{
  "train_examples": 26041,
  "hop_length": 160,
  "method": "mae",
  "loss": "mse",
  "encoder_norm_position": "pre",
  "encoder_activation": "gelu",
  "encoder_head_dim": 16,
  "encoder_inner_norm": false,
  "norm_pix_loss": false,
  "lr": 0.0016,
  "steps": 11100,
  "batch_size": 256,
  "final_lr_fraction": 0,
  "warmup_steps": 550,
  "weight_decay": 0.09
}
Rows from block 8 of the encoder of a small masked spectrogram model, named by matrix and row number. Rows with one number within an expert belong to one neuron, the router's apart. Each number is 128 + 24 x the weight over its row's rms, rounded and kept within 0 to 255. All counts start at 0. Numbers have three digits each.
Before each expert's rows are labels from the 100 clips, of 14848, where the router gives the expert most weight on average: "lies over" is the class under the peak. Only what is clearly more common there than usual is listed. The data: melodies that start on their tonic, played by one synthesised instrument.
# router: router (encoder.blocks.8.mlp.router.weight, 32x128), inputs 0-63
# up: expert up (encoder.blocks.8.mlp.up, 32x64x128), inputs 0-63
# down: expert down (encoder.blocks.8.mlp.down, 32x128x64, transposed), outputs 0-63

# expert 9
lies over: D#5
router.9:133123124154147139147115142115130110132159127109117114057133136130182140136134126127094132137126134151140134129118102140139091099120150108110116109133171165074097100152156144091142110118134118
up.0:141109138126114114178077127123113139124108145167115109130084134101124082146124121150134104118107148114178136105136114157092147141088161148116171178123122128140145126144130087107092133173109173
down.0:126159100092144155165152148100107119114129132109098153149102163112126089128180125133095128099133136133169138116130113132150117136100141111078138169174178136127156119131172145127083127148167109
up.1:127079085134121099108115105086126143135141102087132134133141138120131146108138158155120126127131151177116087146145130138101105109144141122101124128148144107145125136129141103152113108120157149
down.1:107154126130118133108145168141108095115152143148124070133140125142123117112171134097136136160142143131145111143108101168105152090156113129119156107124104107116163141096131114148096137103172138
up.2:145114131113122101134121158097121140124107120149105118108152166124159129110090138097118142101106146138123127166145109149088092195073171102101122141147134145140124126140140109076119121149137170
down.2:087109153174089117111110141123119126157155156104094088110121130133121172124089125117140142077147129088142148129122153131155122151133124141103140114086091130129099158122128114141173187141116103
up.3:168121148123134127155125071142101119131100158151131124149139129117145129108096154123128122160127112196130115110152107134118141147176130117092128129155165085139106131101168119127097099131146141
down.3:082105128128085100112124149142114150086129168121090104133158150110141151124105120143146129106148140156139127144106141120142151161203099144122123096143086122157121137087125137126135162171106136
up.4:151133126147109124179074111143093165093108119134143117133070133098120101132101162127124106121156131145152160135137140089088137159146144118123151164126151113133184118124112106115102106193147135
down.4:179103126140159115211124099120138097134114104138126118141101106144152097100130129146141141122074153105149109168110092129143137120135117110137120155197113134151111126114131144105117117120141139
up.5:180098176126116096136127158134115141096113124151090115140132076114136113070104161169147150102124102115129107139102110100105102138138149114130124132184157141160134134111146154079090156130141130
down.5:153128142141127087136101131093150170144113138135136120155152104093102092094091083143151192143089114125114104112131168131154121096134193154091161091145113151142114134127133133156130153170124134
up.6:107091091120132168149111116137106127138140087122133099097076111098147142175110119131130171148122156111153134117058140126130114107056123143113133125102113112071128098154147123099136134107122124
down.6:132143140111123124129128140164186122091142082128166138134123173155123161106149152093091128172167133140136123135133105149105143130117073134148147165149130111130082104092101155128125106137126111
up.7:160128095086133098157115098120104122103118085137118080121115101138114131118125139133163131109105123189136124144158119137087109145108139127151143187178108162175188127117105100116091124140123161
down.7:139133140079134101169138111130127123110114107138170135112142110146144154119126107129122133117142118120152101129140149091081161118126124107084128144167168141119185097159161114109129119089156106
up.8:105137136154084165135136117161130106139118142099094114156133129165130137135120111141099090096120158130113136103164127172112144162147118115141129145100108153142117111152125080166147056155112105
down.8:116126162133141179116161094108143115135108114136173147162123097126150077123117084135142130132117134113097143113143115115109150160104143176135099130130095142120192138139097126132077120157099149
up.9:081085125142119062156126134102074163147142152134086108125122116105109124143139149126151151138121122072118129146102101133118131144132133120108131130160104133145132124134121111086127170132157135
down.9:163112154126157096141147114120128143128114171093164110084118083140099098104090132122092156139055134126133090117130157126113138122109214130127121061119136114120139131118130125171129131144110123
up.10:124140139083129077152127117129084171127154110112107086123125130101150147137156114103129143158110129113124127132097119147092131138116146136127160118129108079160131100145110126090145129144145123
down.10:149155183131155096155113124119109096123133171144141079152125098109132102110128122148135143110067138141143110124130120154117137149087201129141168083162123117124115099118128130136117123175111123
up.11:144112100113151106172107158126141165127130113140094093122122123121152103097118124116109165113108125111143095134112130111083122156089170113180140140120126145117135076157118101085117090190117161
down.11:150154189125103113130085126162138148128122140125122105134165113092127127112103124112103158095145099132103149111149127159119131138114162131156137069112073126110088144171114112095113148139129112
up.12:133128181124132127125118144145123109107101103127091159153122114144123115105095119109101085129132122175120150112165134181126096162175112113121144131117124155204142120103131158135114143129125110
down.12:174123184108122141168136123152106145108138096129138134129143114115119129109138145185116147085135111147102115145139105145064131189104171143119150120122136159148127120144138168154148106118134136
up.13:109153101146145130113133143140117116134129155125148155128123097155137143142119097159148134134128153091151132135147128119179166083143113118095115126116107170091111174077150096138124169105125127
down.13:107108099133099123126113138155147133129142148185163135145122150113111097108182126109089154180133136110143112160098116123160110136155079137144135121079144091144106103098099141120168105151130096
up.14:171111120090133115122122126104159133111068108139132121126121152106142161127117151139124128126145139173119131144121120115116096161174123118132138120158113096201126096121110150124131137141157114
down.14:149161123062123151164151128124110105111123106119156109145097125104120105108167144133126125146112143128173094132131132129096139130122164126136146173186173126131194126129119119119099103116150187
up.15:119183104174160138109116071130157122107122134144155113128125134152112137132138124097106130163146144182126138123085158112123096121140131169163117120115107106129158154159104149152152110153057153
down.15:146120141130112183100142089122133137133115147110134093099131137114118113154158187125127109163132120116106148090113130146095146102135144147168114101089157085122149106146103105143129117192114162
up.16:136129118148129133150139152099119123148145153124097112152121128157115154192139088157128122124110141107123147126127160114140153097120119149130125125114123140117121137142116051156150080114091139
down.16:105131083146134136122136101130134117141086109138144162136074131156128093107145094119107137149105148107121157145115136144165142138089112150159149149168130101100114091139162117077108116126112129
up.17:170138160193105158106152093136127167075141153118128086144149148155142105142101124085146097153167156159114181094140145149121101122132120142128122118087143130138123116144110147187162132165085107
down.17:104116122131137136126198111130088155118109129079120144115118107140134103154171114145062106126137106148130144115135145189117141098109142168152121123111162091120128084142113126165148095140119126
up.18:121148101120141167140121120121127158126116075099114114135121097086107126117117166127131174102082092159140126126090113144111106136106193117137127134122153106077126110208168092093116105119121138
down.18:119148139122115129126096153125137150148130130143143126143155148107102181082072111126104111116126151129148128119145131135117131117139114148137121107115092117147098132136106133125118126144132130
up.19:113111108161123149127129113146110127145145071115124111107109090097117132142146163111126182113118109121136140142095108139126122131098116122107144117107171134069110090156126112112105132113109090
down.19:117143130106100115110121130171178163154163096137156151142116144147115143135113130100072106159136113117137101129135146131122074108092079124119152133118098134140083095079149146114154113142134115
up.20:107089091087153093131121121073143090116080107091111126134138123146110143137117106132102127114134133169124065127119129118110097145132135144120143133157136135189143127110161105133131139126129154
down.20:094105170115152142147147106093127117178124125117126105124138145141119128084127109138156132124110118112165082115129094170108131134153130136110181118162131149170153166092145116119098144102137136
up.21:112111114133132104125102131121150120131092127134131131138136112123150132104124173157139118139121134157129092152140129131105117181098152106116124136185189180151132160063138108139104101129169153
down.21:079111119135128103165124139095119140110100118129130103143133130118129100131083140144165136145147091148150149126133128117159117133165137132134139126121121167136199141101163141146154171144128117
up.22:143126116123145085122147159101116101113109136118140126103146085129162138097126113198147151155114098104124130121085115090161117114116130137147129121167168123097120140092139105113115148140122125
down.22:143167100148130081146115143095106181124140129131132145162150122096073094095106151128141160135103119131102110140122126110190107102136161115142146129152119121117125149129127122119127146168135102

# expert 15
lies over: G3
router.15:102155125134142075121158083137122100152092112092145120145139118152142128137109086107131157157133139150125118129116144145138113197113158140169100144123101135125111127116165138091143127145139114
up.0:144119097086144113133116130148112104128148164149146154113126115122125114127128138105156154131130093093137091166202140155103125143101143116116138156160141102113102088119135074140125106141137169
down.0:135095139155114125075143139170119127157089161110167139121146121111128168139130100116106080093122161120162122116131122119147127137103121120134101101152109154075084154128127162146103126119160122
up.1:147130112136172129148119112127098118123119137118145098141109120166135102128122103101171157087092146125174098112130124101116184111135098125104156155108144166126121118125126104083113129132123109
down.1:093075101139134146162133142124126123111130119123113134144117157130103168147134113171124137080134133120117110147131153104141135118182145139114122152143093109163115141119154078141168157094140154
up.2:133111164160128121125116138162115150148098115123100160157138110110093116122106140143138133125120097130136143103138132132138141133145140122118148122110147075112093119155130139098116164154151092
down.2:131164129172090149120143111151192146143102100092201115129129142115153105119089161123115154125156086140132123110140133121146121103117119135126106103143184163101112120122123205117075108118120109
up.3:135087111148119135158112125134105126140137098147142111123115130129101071137137094123169114124144122112150129114129134117098137079124106140119153180138166188128139123170117103120116146161101145
down.3:056098125169163143144141126110166112108137127118153148109160138157108178120126114147148161108177123131119119142100135112115146142163132150101129128138085135199146079139127142155116157119124105
up.4:081108122134153116166126102081064134144102102109123121144123128129093131202116088121130134126065147122124122089140118104145144120152126151099151126105118102096140116119144112164134176137109119
down.4:110135152133105100096155127135086147141091096105150160105116132133128159142132113141149127124129132147133128112144136151141096139164139137136142137119106154113108113104119124126113133181120119
up.5:115137097111152102165090140137131106105187147143109163143120105128106133120146101170109198140136088121125126169089111135156149130162117109124124122155137099116110116102139104083131123152164146
down.5:109133097165156162076112109123114131126120127111120172128167153130147165198108112126158144130151110144141098095082141099094142101148121131137112137132114131134119131131098112146151142171089111
up.6:162114091121162134139128108135137094111138123152079144091123155133117087127085124158136143134104089101138097178088113103119146151104139118157121120142126109159132145112111132132125123110129158
down.6:082154118130085152100142147132135145158103114116106173080186119139118142148152068140129140119116096091131107097115121134184098091145095102151109114132122123113145155124155149104110175154124135
up.7:130134096103146135113112121129127111160120106151135121143122145131149131128103132129102093107095133166148113133140107143118129142120139130102146164166156190118140156151145115174131102086121154
down.7:120142138137138110105101137122165123066135125119143147151115095116092192123127131112110121146094110156136131151110145127122072086139160133123113114171095115175169091158131137081124161156120150
up.8:139131122145129104135144130125114123161165090110147106102120146141158090102180171111151123122145131121130079149163150117105115134132081158163135173130175149164124114156130121124143180115116157
down.8:123128169123124145143156138141102141163125100135162140109120131140151085164142149088159062108156173125160114080084131137133143134123149117134102108137138149137138135145133157107141089089134146
up.9:135106114109111140108103119165115140126091137151120161093127117097110140184121125152134109145166111069138108155142097146118162145139135115113130133111122111090128119161157162083100151112160155
down.9:100112107153129102133138138110162078146169166103121086098100144151153134121128139145146139127114123152134109110110143122159188120104152141150110127155169142150167139136139131151123146132125163
up.10:172128146135110137152123129159147108121134135133113112152132160137131089129079128157176113101092103133144126156157135084122150115171094117146132160141117118174118099159117146141123121147129099
down.10:132113138098132116099129139090150115099169131108116126149142161123104123158081143132136154128113143167102129156129150092121098106168142123132136124155087114186159132091108112123099160127100114
up.11:160113112112140142176108164130093148094115097187115118115091149161140095126086142176151161130104107112157098120112116144143145114138108098120165139134125094130159157129155097108104115128136164
down.11:140101140124124147129084149123118109091116122105138084120106094162105127137114132142153115132130152139135148164104136185120126160158142095150159129114100130149142106072159084109119090096127121
up.12:104158107140162153147134103111104118176150132141107143120141160156129135173115115145173124124081117134119125143102096115142133131112135135120147168134085122152131098178105110173148127156132122
down.12:101144139150163140145123143124161129106126117136144153079096121131137146135140152138149141077121084103087104159119135102145152111077124145155132170136136106147116116133112132144148129153151127
up.13:138112122117141075137121115140106139100169160116115139151113089142140097121121073099101105113183140168159164123111148153145112103109153122093127137129151167117173170112171124107114110136137158
down.13:132170135108171133169151131126118129119133158101121110158142110108105083108164135165107139118127085104065134150164145142127163109123090122156091140109089119131097134123116112158107145122129131
up.14:144083091140130105145073135138118083071124092158128164118096120124116116119084154165143151111104107134181126145130124139115145127144098137120173133155109144113141158146168077116110154132113136
down.14:137103111157152118202128158083081111101137117154089126174121149120147138109112138152140105113099164131146137182157150147102116156127142104126143159130083126176120143124116112133120141120131116
up.15:135122127123120154124118133089127138113150130120157092126090161089163121134128109102106131127200150139137116148138144129152141126098111118137141134098123159118161152138134120134136118125105148
down.15:117116154096185117132157180133108154116124116117109134133135107119128119136116126140158129117133150118116153142172123116128076126113102103139093158116117108113100097111122120171155151136142152
up.16:114127109119119131176090140109071159139139136152115123131132118124118099145106106132160118115128112117186130107167100112116166118171088131068142205147132137164153125119127136130094142134134163
down.16:137070076129055147154076171119112124121120159155107087141155150182145143157102132123122146141124132114111143132105145124154142109192139106128145130144140119139130109148160127119164137104141149
up.17:141104135122153123124133150105134120149136104128157122181132131142134120140109089077106134107132182130133114145078125157130115137084164111141116129126181195128123165134158134141134095121103117
down.17:196158137071145120102148120134084143134153143135115098162098135110156079109162140133110130144113133107131132138136100154150101109162110143117146104119106149091097117128120117128095135130121111
up.18:142145119123101153123132131093125148087128066136163108113125114126120146116076160151109134096117085179147116134131133109148139111132115092114128114135161138139135116141165141141124116102134087
down.18:139145121082085170166119125140154095128154116130160138109104123146133101117088135142106167145122086124133115151119131130148107120146115132117119145135142144102161100148170117138113111123103182
up.19:099175133194098140140118105153118168135126171144090126123126146161133085143146093128134085159123098130145169064102105164120141129124139147154138125104122142173114114147111118155142123125096112
down.19:130168105111118143152130137133156094140071108178125146144103167152150139123124139133137090147127127066085158116126124113124156122143124125100159093146087196156121127123170138103105120111093173
up.20:092081127133133157136117110098088152134143097116146111095121135111089122143137080105135118121097174161130164072161121104145110138135151146106137134116116136091127171126113117123136182125106151
down.20:141142136119114095148154106089083123138092109159126133137133148140099146143122132099173103148116129110121162127163123150136160099133159123103156112125100137112106121140138121177128123171118095
up.21:127113097089133127156111149108124090141183124155106144125119111124117133150155140175117153125147123126116064191143128099136128132159135103151148147092129112125122119083136079143126100113142175
down.21:101145155172105145096124126119153166154130143129141170157151134144112105198084082132142113098104146102112100121107118116135139082129134135133123137149095153065169159141120148104127125141120105
up.22:130113101178105119123124125138118169089153080124115115135137121135122122106094163121148151103127110143129114133149130096101100120123167106116138147133153134137169107176146124139130152141152143
down.22:146112128162048137123114130136115113130154123154148114117154123111111103148092192111144132113135144158105123169105146153140142155171136108088141141170109140155119135155077119102119092139142178

# expert 23
lies over: D#3; D3
router.23:110171109164148155105125117147140142125123106119134164096122115191160145085135172133131157158126090123109159150106128126100117136121115130136135140123158171158131107169141128123156125143102096
up.0:144190127133125155163090103088097160104113133149116108158093125148104091169107111137162090119109107141150116119144132133134163138129121133139149180132084116174159159108110142156124116117122153
down.0:170154126119113158142133110137107117151160146110133132138154126098150175132083123095068131126157126095172139137169119135145126173128125139117136113099105136123128151153145103169161153118138104
up.1:132112134131150139173071119111094148157129153195119117124070112124124139140139114106120121122126155126179135134159146115113141094155107141118167163100115136124148135094132118104105144131151153
down.1:084121145135163178137116121127157186144125137121106137156120100145159131114099175174130071097126153112163129123132148123143142139126119127123111130127140104142113144122175142147126147074180122
up.2:129132125105072134164130105101087122134146120136105117116146117127153134113160155138191138129136115136144087147156112113093101139130092129122162160185140152123129126128115120103100162087140113
down.2:059094148113124135171088132144098120106110136127112069122139119132119111161171110132125161122095121124099101184109081110132145126134147123114154151143116150134121130121134147111147112128098103
up.3:135075126128161108109101131147130146099128099137183135149130163131127134130106137127100162125159160130119140125128118112147078099139062103117123127130146126131116151157207147119136169147123139
down.3:143177097174132115117118139142135116175117154124126161109112145104158122171129121065115145129142124085136095128116113122103140123092133108131116115143106117122128122145118177098145126164119090
up.4:133121151132118147127117140134143115094119129157109127110128157093128112157121143137147129118140143127110132128117131111087120099131193108122117113115152086123143057105071151115120090148134128
down.4:153159116118124149178127133119129125133124141127155159156112120108186132143068124132131115127129088132114119146108143120177108145144120113131091143079175162121136140106120093175098168133135115
up.5:164080130117156118137122149105144143138146126144127129123124118145101062146110131138112163089155131103135146162097123098164126090136140131112129115139136119133142139127111102100121132143106155
down.5:194146108110155120110156164145133158142101097113106149086177116099091147133114128143142134116156112144078149123157136116127084137125088137080099102113121122136162091108097112178151141133141130
up.6:089156094122141082108114084122132115115141127109110137181146107147140178154123120071093127125098166155122133135138116124127068148159139159122129146153138149124141109120120152119153112131111145
down.6:087108135146153171097124099144150099098095126098137112122145164105116103117108171099147118121101158140133124127111109106131132103145176110134150130141148141131126143108110124093121096191135139
up.7:129146133134123124136138163142126168141105147126075106176115103078119145125104159120095131089137116113143136125088115126094197166125168103099125098104126143128125104122119102123105089164138119
down.7:150145163139136121191138104154093121134105129131142092157107117067137088123105168144116140101123150201111116117141113150136100119142170137132106119133146172136172110084143073146108129170130113
up.8:141149148119111090156113112107118106146133136141143141194142104144091117116126119124146106123106155115127133122129147119133131149160103149134149147162101113162141114107103155087106140144118152
down.8:129120117122110104127150135107127144138149143160120179115136129097136143106111110163125115144181122092089113134135106150136120146104099099077107104123143131121085168131107138092154130089157144
up.9:127132109127175138138103158132129109113159162195130160118116121108122130119140103135132150097138088154132094122135116125153161077152131113114111131116106084159114144125155117119115102131171150
down.9:136136140157141138173188124063133177166168128139167155114126118132137137136127155128117116136137106139148157122101121100153153110102142166142118122113107125144136123168099107165137136102148140
up.10:134157111124187148112124130115146126107120114112154155115175130196182152137125115122096151114092173117122134112106117105167084103162098145125122116128114108150109113141131152133156155156089100
down.10:117168109193128138081125154118164104148074137120129179080155186115121155111112157135161138140118118113121146133090109094118133112108132103120105116132118132142122160138096113096112119139133134
up.11:130151102117117135151133126109116120143117120100146116117143128177191116103137100122129159122135137141157076153121121094166095107151091153116137141155104143122129151112119127123145130106109127
down.11:121109141127153135118108146128113111112106125118101080113160115103049129126125130154133149097128100116130125131108086091108103120146177115097150106136131106132134150139130153094158137116124126
up.12:092106139136097188118107090114107161124110174142126120106114147109138143141103116102149126133126138105128142078148132142140148095146073138128140144095110085123144138175163123147128203150132146
down.12:135166141127121118129133173131098105143073135126148118093116133153150113151158115120087108141194141079137119134121116123107142154090081108130092123160108120095074124125134176134152133139095106
up.13:133133097137160095154117120146143157139129173132109117115122160166169144125124131105122142122140138094139143156085120101101141123138140166130119160155116137159125133138153132144125093108107170
down.13:102136145130106126122103152089137121119134075151168137110128146121132157078116146134125134165161116125158076102118134137091108103096097130149154148149149122144124207118125106110126103090130143
up.14:163124148158136098116115164135137132135080124163102133180128115104134118127144127104109148106155124154119140129094116070107137121154150094094120114158127090144123078119131174106075113143138118
down.14:165176100131129158151140121123121129104127164125150123166125151118151129145089133103127102137119142147135126148150120160175096160128156132101106125146122119094164093138160088173121146182093095
up.15:129169127124100123140130135098160166102145118109139155112136101154091133159141130101133150089170186174107126122107138160148091162168171160122124114096131132083126169147134118119126144119107211
down.15:109130086106117142114131140119128079125159098119145151115099122128142157105107096157127141138163168128157116102131120112152178169160113138140120177150158115142135123131103125081102156123110161
up.16:146126149107174100111123172111131147115105117156095135168128112077113120126097160146119136090149137135117151135150128093119192136130171106149115127120092166099136129126158118133131077138120173
down.16:170163113172154137147095119144104145108080133151127146163105128132148124142112177103111149119148151139107100111112127168147104100159123109118099082127130124097145106147144099172120135198094112
up.17:118124129190114101122112102094109125135121101114120100134124143108176122076153133113149128166157112116136102146162107126104121140135134135152161127143159133073147108127139114128109111117095107
down.17:109124183148112147147097126173143103116134147093146060117136108103121103169154079126131144133109179126121106135115117147079115118135171152125127095152134144114149121141124156114142146119130121
up.18:125144101108116146160101122087097154141114130157136122157097141112161094164101114132131098139116152135161120132186155109106114151120135138130128152163102112095142163120111136118111094092140147
down.18:120132122092128111074139144128094166129160146139118151159103083121116156122131159163070106158184119128123147132124118123079131154138103111151157120107134125132145129155169122143126127117126124
up.19:168071149139107153109116151130131137101127138190124109139115154066107095122138161079117129123152147143118155122134116120093139123116146089096137115115161095148173107125129151086135137128158145
down.19:131135116131113129124166130182091112127137155121177159160128142119190130166122138103138114140120105126101116119134159118145110168133155124117105129106170180111104090076137073178112122141120101
up.20:094147123148124142176123117097117171147178111096132110135129174135127105139131118077101145131128135146139083120123126155091114139117120161160110128110131143103147139121086102111143103110095139
down.20:110131119131123108087178123130112140120181120114106150098125145121131199136150114089138133139115111116143128143112137109126096132068122109126086136094099144114151125146111157132163128072155163
up.21:128081118160166162125131122158109108115135138106144149109116145143135147133099149125135137122101132071141117093144128135090121066106107119076143146132151123142117127162153128170142194145126128
down.21:138156139175109098140169153159108139199104169166161129105123129125155141137168109139134112126128092095127121137127141170135141139078101126093128094153081154099102153137109162130160130134127077
up.22:142120096162146167106140133158117087124119113147109152142143159157106162113103158156112100108066133105127135125118101152105152124087138074102129118158159114154120120151142123179143142125131107
down.22:151186139123123122145157105128093141155101183136147152158152159098153089087145138134139113118102087135123131140135115143137112133087128105137132089180086166084114132137148182131112116138123054

# expert 1
lies over: B4; A#4
router.1:129126128143104101120111135191127142101155115114180126136131111115098166112158119104149153149132145074088140097118157100154125097166120155143147115107125101127100132139092128136126128154113096
up.0:111099085106160144143098135109102159088130123147113113114108122105119153141112133145133144128180144144137131152077134161109102135135171095111133127148111114114151142144128107135120103121114198
down.0:134122142169153103118120125136124050131164119077156112157107147154137111176135093139099144151113067123173132150141162128130142145112118147167096150126135162154115140126115170137147101134152080
up.1:087091143143084148128127140092115173112146087138129124155118174139104110135077122112156156104149114101132170124115146101114101106164142110156140143139154141143133119143127130096133160136127088
down.1:106129111112120145108080159110092127135133108121133112131107152111143114174079105120139132130170167072126126154129135096111125158144147125111123120125148157153108160110109154143110160103134144
up.2:113125100113081136135158164110148120103111139112074123143126113103126122111116102137102176084133071143130111179131120149114121176093160072116125125136121080123140134135124122104128107130159143
down.2:127147095107156130115128154103131117143113131109148172163112110090109149113151181118147129132139135124113131116153118159165112110156093123119143140098101117142149108160158095165144117130125116
up.3:111065130141129131125121157122134209100137133126129123130146090127099118133134151106129154106135120149130153101109129093134150110127195124141153132135125150120130167118140121106119097119144197
down.3:140113149110131120117187139131176145130121168137138130119109124094117122138174151136144132154116099146132139086161121142107140156126064136138083125093134110107108125104135115178137137093149101
up.4:113130116105112163150135136155103130126108132121119134123135101153152142158120125141125179107121102086126184113115144150149104088127154133110147155120117141111107098107156097095142123143103098
down.4:111091101133135167114148108115167173138127125115131171099148134147131137165092142135142149152133156111091129110130143132193169108123125138110106147121136138137107151073150141126176136161118145
up.5:151139117082092167110121138071117117153148147128076141096147154128140154129098115146149140098092113124125142187191131141092114161095134088099131101110143100136106128139097113113125151152118127
down.5:130126078161143140104098161096129142111111141120137141147125065140105168125091137150118137120142109109090088113104141107153122085153129097144092101154122133132136131142187115054126137131128144
up.6:124120144062117097167121121163132126110106138132162150111147107127158135129146120180106137136147141112128133108079103130139126113142131137144123136141132115163111121084155087119098119132131138
down.6:131156108139104124144142126127169159160115119152106103113119093158123143146160140100112114141129120132114163100097114130125168130121094165137128126135151160127089082111163165100122130132094115
up.7:123100147171112125141114097165125202155123093104121100098121119160158130134144136111132079136137160110125154097093167128120117157130101147123142141138157143121136105156152103118114183124094138
down.7:128146150132123125108110118171152126141089092117125111108144106120149087103141126153107129093118096165112081156149113143111154132114128128129158128145129102137136107093156100129098127105139121
up.8:096140160140096125135124103143099138196129137105098115143130122150173144166155113130104128142143140101113086102103085146144112151141085125090140159095122125155118111129115112138122116091147115
down.8:138095147094127140109117156164143144091130110152131072140092130117086130155151140155086113106133125173133145091119128148137145086151149145139149108135183141142136128155152154139164123147105138
up.9:105084138159079118154132129137094150160123111125118114168126113126142127184156117145121152134127122106146133155107091136116142108111097081100186147126158119125114088166146149133144145118137121
down.9:166162099159120133149146108098127069117155140126170128161143144135160110124154132143128123161114100152135168139103129145161102120130145113125144129131132157141122141132112115118139139124132125
up.10:130101143153127132117097119113129141057120122192133138154095132096170108142098109124169110152139150155136168118164165066115113122122149145124157123153113113129150105111128142151113145165135172
down.10:135159137120094142185099117124141168143114127146099139141115147143150134176144135121122103117163147095137160136097106131122077140158150131120138153155115170125077132164092137128159128137128170
up.11:178150113130106128118141121035135140111120134128141131143131157112143135130073101142168140120131144164106108152157149163129103150131126139147119110118142109139124169102094148115133129121121134
down.11:142102098132144115140100145098106138135125150158149161177134132103104150145074131133183158120123109108086128129136139083140131109096160108107108096125100102176130151120149124123112188172104129
up.12:156136134160148149133111106114119130094115113147136133145098145159172145154073133103167105148122138172143106103127166115106119134107112135107144151132119124166179140096140155151111118146128123
down.12:145125158162089141147083125156098170146129125103165145137152112116112127165095143134148119125107132095144158122123081113116084130143161147145129150114119155114095127127081132125128127127098155
up.13:173157102107132089144079115127141081097119120157128114139104176135151149129106137136103135147093148147129099131112143142103115101121107125095113166165139106176137123107165131133090155119116104
down.13:121147103076121130162133129128108087137092176122136082101121130142150135159124129144152113144150117119142165133134118155112141158138108095096137147148128128104152153083114160120158119141177133
up.14:129071117141160143122147135151131147116142118111122158134142054129076119125119127128134148097143094133125152095148107100154143159120183128161131118124142145106124164132131096150129097113130153
down.14:103103127083101119143172123141139133115107157134154147126141125148118097126115130129152148124152130115131148108191117124131122163128070131131074150101111149078116151123159142150154132099131122
up.15:139110147135137129144094122085126122130118104127142142160115147140162111184050095151165120153108170164123131141122156101133119116126139148119125149174122121148124179084141142152142110116120148
down.15:134153080116162106151089135099112113125080101116146137181151149156109134157113159161160108130148115099160156091122102118132126117097151127106128136107105104129133117126101114158122136154115143
up.16:152081120129172145113117116156137119120135158144160174125099134122115125143118090106144115165102153142143126094138152107145170113107153161115126139126114125093162153077099084153126138128105178
down.16:120113161124141078160123154131112093136108144109163129167116125108087118143066113118162114113115105087147165132164152120112115145132117170170093151091124151118080116128129108160131150117102125
up.17:156146129131107116137118105135136107153146134131120136121159112120109122127130122126115124138142153132118104158162122114119089094131136139123147109149148110119130140119126131103098163158165160
down.17:153158130156134146146087085171110110140137177122151111096101138093091130146111114179134132122128116149119127135093110128107132100114158132112103167120151165150130164141147148103082156116122132
up.18:115062133107116101120107182140122163074174082144141103112127089119077121135131150158115161074154131119123170126145156139109132089151129100111132127145143144115140156131151105114135162111143151
down.18:160150108065175141135139137166152133099138164119115147111129086120094144100146148140115158145079073157102102100128149123148120137121112142140087137122107100112129116133140083179138152114164124
up.19:091153133153137158129080153148139143133110118127145111120094147127151141141103126105092108113127133149154097128159173058150120123128111122087158137106079148092168161126150106126112134120124132
down.19:106122140123159160130106149123137115131106117137154115174117139130096135124138152153143117125089091101134141135112090077153140128136165118114098183115141114123086116142101124113100122093135122
up.20:123118111109182158149116094105133170095143145143151148116104121128114145121121098113122108149154130116121137120156143109129172182094097144121146137122091154118185148079130126156140111130146169
down.20:143130164122114100088178105163116136160082153134157159120140123129075093148067091125186111133101112115131153085170159136115111153139137159123143154104119151163130140100123168124132154142109125
up.21:158153104095126137154139129115139119112114141133124117123117163159118128106089142111118123093106144184140108165144147116062127164082113120130130166180107147162155121107143131108115136127114158
down.21:131086113110117136148141189124151108157110114123137074129110124152159131138167166156096128184152138143105151133081142126114117100163123137153112159123134105123120141149105101167123098106106137
up.22:123112148106125120126124117133102183168162141131132137144129142133089145149126183138141140116142182133135181138145121134106089157144147174117153134166130156150108109123144108110157156156115141
down.22:138135101153077132135130155122149105114129119139142143131091149129136127129143148106094084149161155086155171134102124119144132139156142101139069129130137166082142105111154156092144106107099136